From a checkpoint of a small contrastive audio-text model.
Model: 7.11M parameters, mfcc input, encoder arch ecapa_tdnn, encoder norm batchnorm, encoder activation gelu, encoder depths [16], encoder widths [320], text encoder width 128, text encoder layers 6, text encoder activation silu.
Data: trained on short made-up English sentences, spoken by a formant synthesiser in many voices, 17.2 epochs.
Rows from block 8 of the audio encoder of a small contrastive audio-text model, named by matrix and row number. Each number is 500 + 50 x the weight over its row's rms, rounded and kept within 0 to 999. All counts start at 0. Numbers have three digits each. After the name is the row's rms in percent of the matrix's.
After each channel's rows are labels from the 100 clips, of 14976, where the channel reaches its highest value: "top examples" is what is common among them. Only what is clearly more common there than usual is listed. The data: short made-up English sentences, spoken by a formant synthesiser in many voices.
# c30: last pointwise conv (encoder.blocks.8.c3.0.weight, 320x320x1), inputs 240-319

c30.112 086:566486526595551598472486560466426507395476471524550435485497524496544444421521595634475405474410451468588565536462452424520428407454535591445421517560632508412594585494431444450521459559473394518478536508464472452621516485506497400492447592
top examples: /i/; /oʊ/; "slowly"; mains hum

c30.149 097:514578446464557384462500457473534485499525508550521526496613503445568508511620403490508558516446530470358524597475544475471498453440453383489468477511489627560448495580470490484496536418536481629520520632634497494513518582585525511517423513
top examples: "where"; /w/; /ɛ/; sentence kind: question

c30.40 103:481465525438568589493515563647530517549523490472642578580496568584569533468498524572596607578482641473442514524457449603516496445457469571437537492517541507524550489461396520486536538588533502492465505510564496621644500537478484457529690497
top examples: /s/; /aʊ/; "house"; "twice"

c30.53 077:492368526532525662441468629581536458571483545389622585453482563522507530467434478628505611448498570439512485447439480590467459482428566667364574441499437483449571503427441464473454547674471499428479560430528498630554455532450480404518620529
top examples: /s/; /h/; /aʊ/; "house"

c30.51 100:447520580539561430635510485476560629576530532501555544461510500482542524581464390424474526500586474461477479423544542484502672592498536429502479473467514480480402514502546491634480522460547583502570555545516528534480454473458487567645462545
top examples: /i/; /h/; "he"; "she"

c30.274 095:515490539533490438521520424488551524522471516519469517473479450539497505519580528445473434409487462582507511435515581526552512496576467446554483537486548574433487516529505533466504508422468642480589484516413419510474496477464548483507525503
top examples: /aɪ/; "my"; sentence kind: question; "where"

c30.73 103:480502513449495373491523408560521511552531490519514512520478446492506535507567516403478450423503503577437498445502547528552482483550446392515497521466541534443496503514469569467533498418483621473535492478415441539509486449446518517516534480
top examples: /ə/; "was"

c30.185 099:559500418503465515429559495500481427442479507540442485541497443526449434406506550520540344475434510559501587506426508500423443426564451533566461558537583469520531508499475529454576480508494486529570501493339512488453575533450513545439470485
top examples: /i/; /ɛ/; /v/; number of words: 5

c30.194 069:468559511497523471521527460502671512535524525475508590516409418570579428502389529510675468461441536542497514508481621550494507487543470457607614523441524429451496525442532526455541665463578612404523503412406462555532514481458529535532546539
top examples: /aɪ/; "my"; sentence kind: question; "where"

c30.83 072:485582478430545502531500532566556492533489506545502558529675593534562564526606448505584611552529562396449541562508531571443533499451535516529515476555525611535462498582535482548523550502529507668478519671614558550512518598572486562508494534
top examples: "where"; /w/; /ɛ/; sentence kind: question

c30.131 095:504445438451503541428531464641509446517442514546511501552598491680520630404588511524571555488415679513476587385432508689483436424538452533515551527544524497454524458549495460472501502513506540624542493615465477534536561544395578517452660466
top examples: /z/; /w/; "was"; "wheel"

c30.220 087:478493456510481505442461647544486466508499500485553478470490554481474584427500459499470618530460406394524523452476534548505476488437491501462502481478455426468464433503521395444473492667479511526477490476625429516606530519468493488490516468
top examples: /æ/; "hat"; mains hum; sentence kind: request

c30.95 101:455503593452566461495461439484510547496500499565551479512486566490554460488482594563507479537490419473419463540522537485573482469455519474465500463494502459421645559489532517482581520445506563459461534468471475461603477397496427534518464537
top examples: sentence kind: statement; /ə/; mains hum; "the"

c30.36 110:532565370375454385426564368438479429454571455512432508487494436523447367444476435364556442459433495562415555467415515498389441425662472380634471607512507426547434477465480474447462479334422484540553486511462425500440576518462508525420496437
top examples: /u/; /ʃ/; "shoe"; "chair"

c30.56 078:442455397467431499371485475545504361558397504501461519491510409524421574348595495449502521435382537504462469483373546578411381381473462480474512422460464511445519485566454502438542503480411567502459439531434431539478461490508505470348580437
top examples: /aɪ/; sentence kind: question; "my"; "where"

c30.140 100:470636443502494412450540287436535463486559463507438570505419413479472399487440450435532441546453529589497479549457516490421440442636506394636477584479511407533466513431511549398475525296437499416566499406460431540431501407484529559448455500
top examples: /s/; /æ/; "that"; "school"

c30.239 097:578442542479472472499485521520470508503459526483465489473476454547551515476446440448473641519483465454476564480477463535500544511449461454457493509576552416513453442460515469504457481519541476525583455506672442479485537502515545529524497475
top examples: /æ/; /θ/; "path"; mains hum

c30.242 122:476464579442479479591495556619519579610468376471469597551482561513459591581495465416476618637628527423429504476592478565530588618436483482378555468501450514533420453447462460605483535545509534510525500499589552611443509552488501479567550459
top examples: "me"; sentence kind: request; "bring"; /ŋ/

c30.122 098:459555514484445377519482478475429489490468568483424486466617512441459514567576370400365560499566472485450474500529498454499561596469572365458408456493456603492397439591565472571457373436405479604429471648594486461371467538504544552520410461
top examples: "where"; /w/; /ɛ/; sentence kind: question

c30.256 100:523455494611529645488489617457508452469510441533520476457527594475513458422447528612509430470470452440628534514451516487432488472459592643424525490507539475466556539480433454519534487614535488514475581502377533478514501442448452442486541540
top examples: /ɪ/; /dʒ/; "orange"; "village"

c30.10 112:562472452426464479434488411558366423435531513447426478551462440565492484442486461399385438430435631646457495462410424483436448464561498479501388537496499545545485439486479559451451391458486434459496441465432448521434533525458631569438506454
top examples: number of words: 5; /v/; "very"; "was"

c30.240 126:488517375416468411495559349528449439484514516533399472509520465522475508472458432446476423538500466476423542458498476522390469465518550397509505529489525422489463475476503468510463466317543441531582448522409597496448519518417491588413487417
top examples: /u/; /ʃ/; "shoe"

c30.231 104:486617381454472437482485388484489471454555542505414513475475461530423458474429490466590446452422570528420472517515512552478461419544446429547576507442514365457472485438576450465489547369492480447542425422440460487440457345468498610443498429
top examples: /s/; /ɔ/; "slowly"

c30.17 109:476548452470513459455521490552553454518522448522496570515581558504530514456620441508564529616449509392413566638441534544454468459455446460595537515517540580501485481544489457496523560496510494593498504574576516558522513584604452415454509508
top examples: "where"; /w/; /ɛ/; sentence kind: question

c30.250 088:525514500566543454598526535466471577452575501508542461440474461422555505556460420391465505453546463445543487497541483457534617575481491452461491493472463463537373521490548426569462484510533449461550502466498510480539497519514451531610428541
top examples: sentence kind: statement; /i/; /h/; "he"

c30.164 088:505579435467546446437500382559553459576531473513408625549522457510536533391491528418531479388440560516444508518450561546453440426460512429460509474479565443484471533508498578422548538397508550503487513531433423609477504391526563584448535531
top examples: /ə/; /g/; "was"

c30.85 090:515491481666495610469447580467493480419511465485552469484478504516451373439499498597557493489454498540662444511478520498515467474558497621568555508495474570464547551442499484464407530556463509443502537461532465446501463519535479492508481524
top examples: /z/; "was"; /w/; sentence kind: question

c30.229 099:506408519556589736492471614584504495524454503494637528560506653565541547473475514633489555508521535528540484424499466572496525516471567741422530475499531499446549543459431551521470488660442503487450592463503455581572489491451478431551660557
top examples: /s/; /h/; /aʊ/; "house"

c30.188 102:517466418417462400458537395487439435448591467479443436429485407505549506513490495518514407592497516457390567406531486528475393490493452396572491503542503496515501467448501390427409461385512486566507408508375485451498560539405506531387501425
top examples: /u/; /j/; "usual"; /ʒ/

c30.110 090:516482486536519501520487496404464527415528520478519453466423475451524397510484468525468518549513443509535522480498468439501512548544481493593469517535517532501487511465500493483437462506530458423506486454528519411518526565502476479535381528
top examples: /ə/; "was"; /w/; number of words: 4

c30.317 080:534497446395489325493515487488450496515457441485440508457488390459517526482523467388476585545476437528366554502475458490464483490550423345550501520516485503479481465514480478489508466498530465509616427498607476526489520529517488481474413465
top examples: /æ/; /p/; /θ/; "path"

c30.236 085:477455408510455422457553393577501470535446523510435482551559537588453595449561490469506469486453519513406558383485523622462452424544480408493579505507536527379481510485486464497523519395453609564571469526367480497502523529393522559455595471
top examples: /aɪ/; "my"

c30.247 085:534521452517606426564517502461481535509550496617456463465569553486602539481533421436462524486481406450476525504477497501438580470503514425510490549536539548493431584546497449594488473454647492603490592610537609413512542557506496542572422580
top examples: "where"; /w/; /ɛ/; sentence kind: question

c30.251 110:519545502518403416553487454481453509475491624477443502434478456510428562519464501531490473504588485445501477486571506506498522575462505412501484467504542443550454438562664391530479455423414469463494411483484487508461475462503500631478496397
top examples: /u/; "who"; /θ/; "threw"

c30.84 114:507552536696438554454439618427534482513490540542447471491486479512434529402501585577533334370393492493720467566413539505503455399481491560489510479471518528494539548537403464482512510585457557442469501472348467422413438390501523442496503510
top examples: /eɪ/; mains hum; "train"; "today"

c30.146 093:432489563515511583525517520478489524468430457485487486473508539530517476507510430470476513516574545442498450472510496604477528581488564600432526476433408521456440485496496484525488489522501456496512554514526500485469418509500518500518582559
top examples: /z/; /w/; "was"; sentence kind: question

c30.221 089:550522537547485433456556450318530499419605454424563504455455467535485313489501468522546433558474519589518533508459507499484459463647498438648515599510510483598481490426446511463463517395471520465563516475496504453525541557496554459500438504
top examples: /ə/; /z/; /w/; "was"

c30.198 109:492454567700524607478482593400495487454454487553515443509490535484467446485457608596554387402418487521650488517455454501478483442474517617463482451475531508452601590494385533501540489561499475447507570457394529421487441433491457419519514569
top examples: /ɪ/; /dʒ/; "bridge"; "village"

c30.159 101:468547609500615519586525483493505648532624508533628508506443483428591510579399603560493503524562427489460502456583527417635570580485486494519463461512506452481565565433497486546481475486529501417441540448485487510633475441453451534646438580
top examples: /i/; /ʃ/; sentence kind: statement; "she"

c30.22 105:402515524558665549502544537453469547441547518575583469435514555472642466492482486510495506505494497371525514477482450574456531486417508557500512402504445465487481600484454406507505494524626430549488637534491569479584448548528402504560588636
top examples: /z/; /w/; "where"; sentence kind: question

c30.302 106:476457495529419489461524433535577461573381521492456549540532490589411547449590505422534443427441537558480499427459564612464452450586450486531529567486523592418499472530404539460508547420432693508557470537424455533426473460447540468457599448
top examples: /ə/; "was"; "where"

c30.105 087:519531446464504512437521493438550407522472489468519515420563531486531441404516439456512529472442463460467535527421503518403421457508535530507546518528501465480493480482467440463489536491475502596516521571455466513545543550476475511405515493
top examples: /z/; /u/; /ʃ/; "shoe"

c30.136 105:397523427532645452519568421322487527482556532563527470411519475445653402479507530456474434440416460563419487486459509473409505410578444457581450511430468527471508616521426496492534468384661497488586594498451546431559480479509484493508447635
top examples: sentence kind: statement; "that"; /æ/; /ð/

c30.168 104:478519529444479437481528451536458493507472600536448472489662534455497545485632459431413508448504468544377492454494496477511550504479496415466399466445473619519425494611586533577481408429396507602566504656553457480412451494496539633542430490
top examples: "where"; /w/; /ɛ/; sentence kind: question

c30.147 100:422560495469454486560518482518517515545441487477454557514508554444472458561412483433546514474554525500447492504517538537444531534540521498509535487481431386399436446451590531580526536480520445463526469458450572529477468478443433591519523450
top examples: "me"; sentence kind: request; /ŋ/; "bring"

c30.91 116:504514378422479389445575354480443407461515549586445457496531469513473480456529442418533411483417513597385578416443501516400434408607477379569472574480529498442460494495521510477494454358509484529571464511443530477509548479394484602419506448
top examples: /u/; /ʃ/

c30.286 121:592535473578394469458450585538445492436508498413401443482475374523414544531452463519455453537481519452568471479464503462522477502477489454486428490514503466614459443416506367444418450555369446527477418501469396441424534503427561471467472427
top examples: /eɪ/; "today"; "train"

c30.41 068:451578423542612427483444489387457506407543559614532433449556499469623455489577472449551489519457535386459454564475487506433501496473484432541542437460452544535478602584553383515515475479554448576468564594583514460539444561581477581510428634
top examples: /z/; "where"; /w/; sentence kind: question

c30.175 103:530416403436408478454560505537438449507474521409466506511486370534427534458501491484469545467457567550445577426458453525465425468525457468521467515522465465526510411490472478450511442538502493494564403488507480549494519567414546510444496400
top examples: /i/; /ɛ/; /z/; /v/

c30.178 105:463481616511563522570530506437514580485463490531552496469478591472530439578442645555514463589584492506495481481585503486605533577499542537441524488500448422476614594430498481559541522496495505428435584409466502470560487458469481456574524593
top examples: sentence kind: statement; /ð/; "this"; mains hum

c30.38 112:472491564554509529536493501469501555505461505518532522501479540473491502544451647600524478581566439518533496467584546410622510545512537524489504510518503467482630570403447533495550498505418502459398528434480473499542466480451480459538456522
top examples: sentence kind: statement; /ə/; "the"; "a"

c30.225 108:500524473566499509473452488430534488430566489498529498467459453472454383485470453521564487519456458515548443504468545523475475489574506508600515534457468506529495526419519503467421534456468508464509500478516492486491483523496480477490451511
top examples: /ə/; /z/; "was"; /w/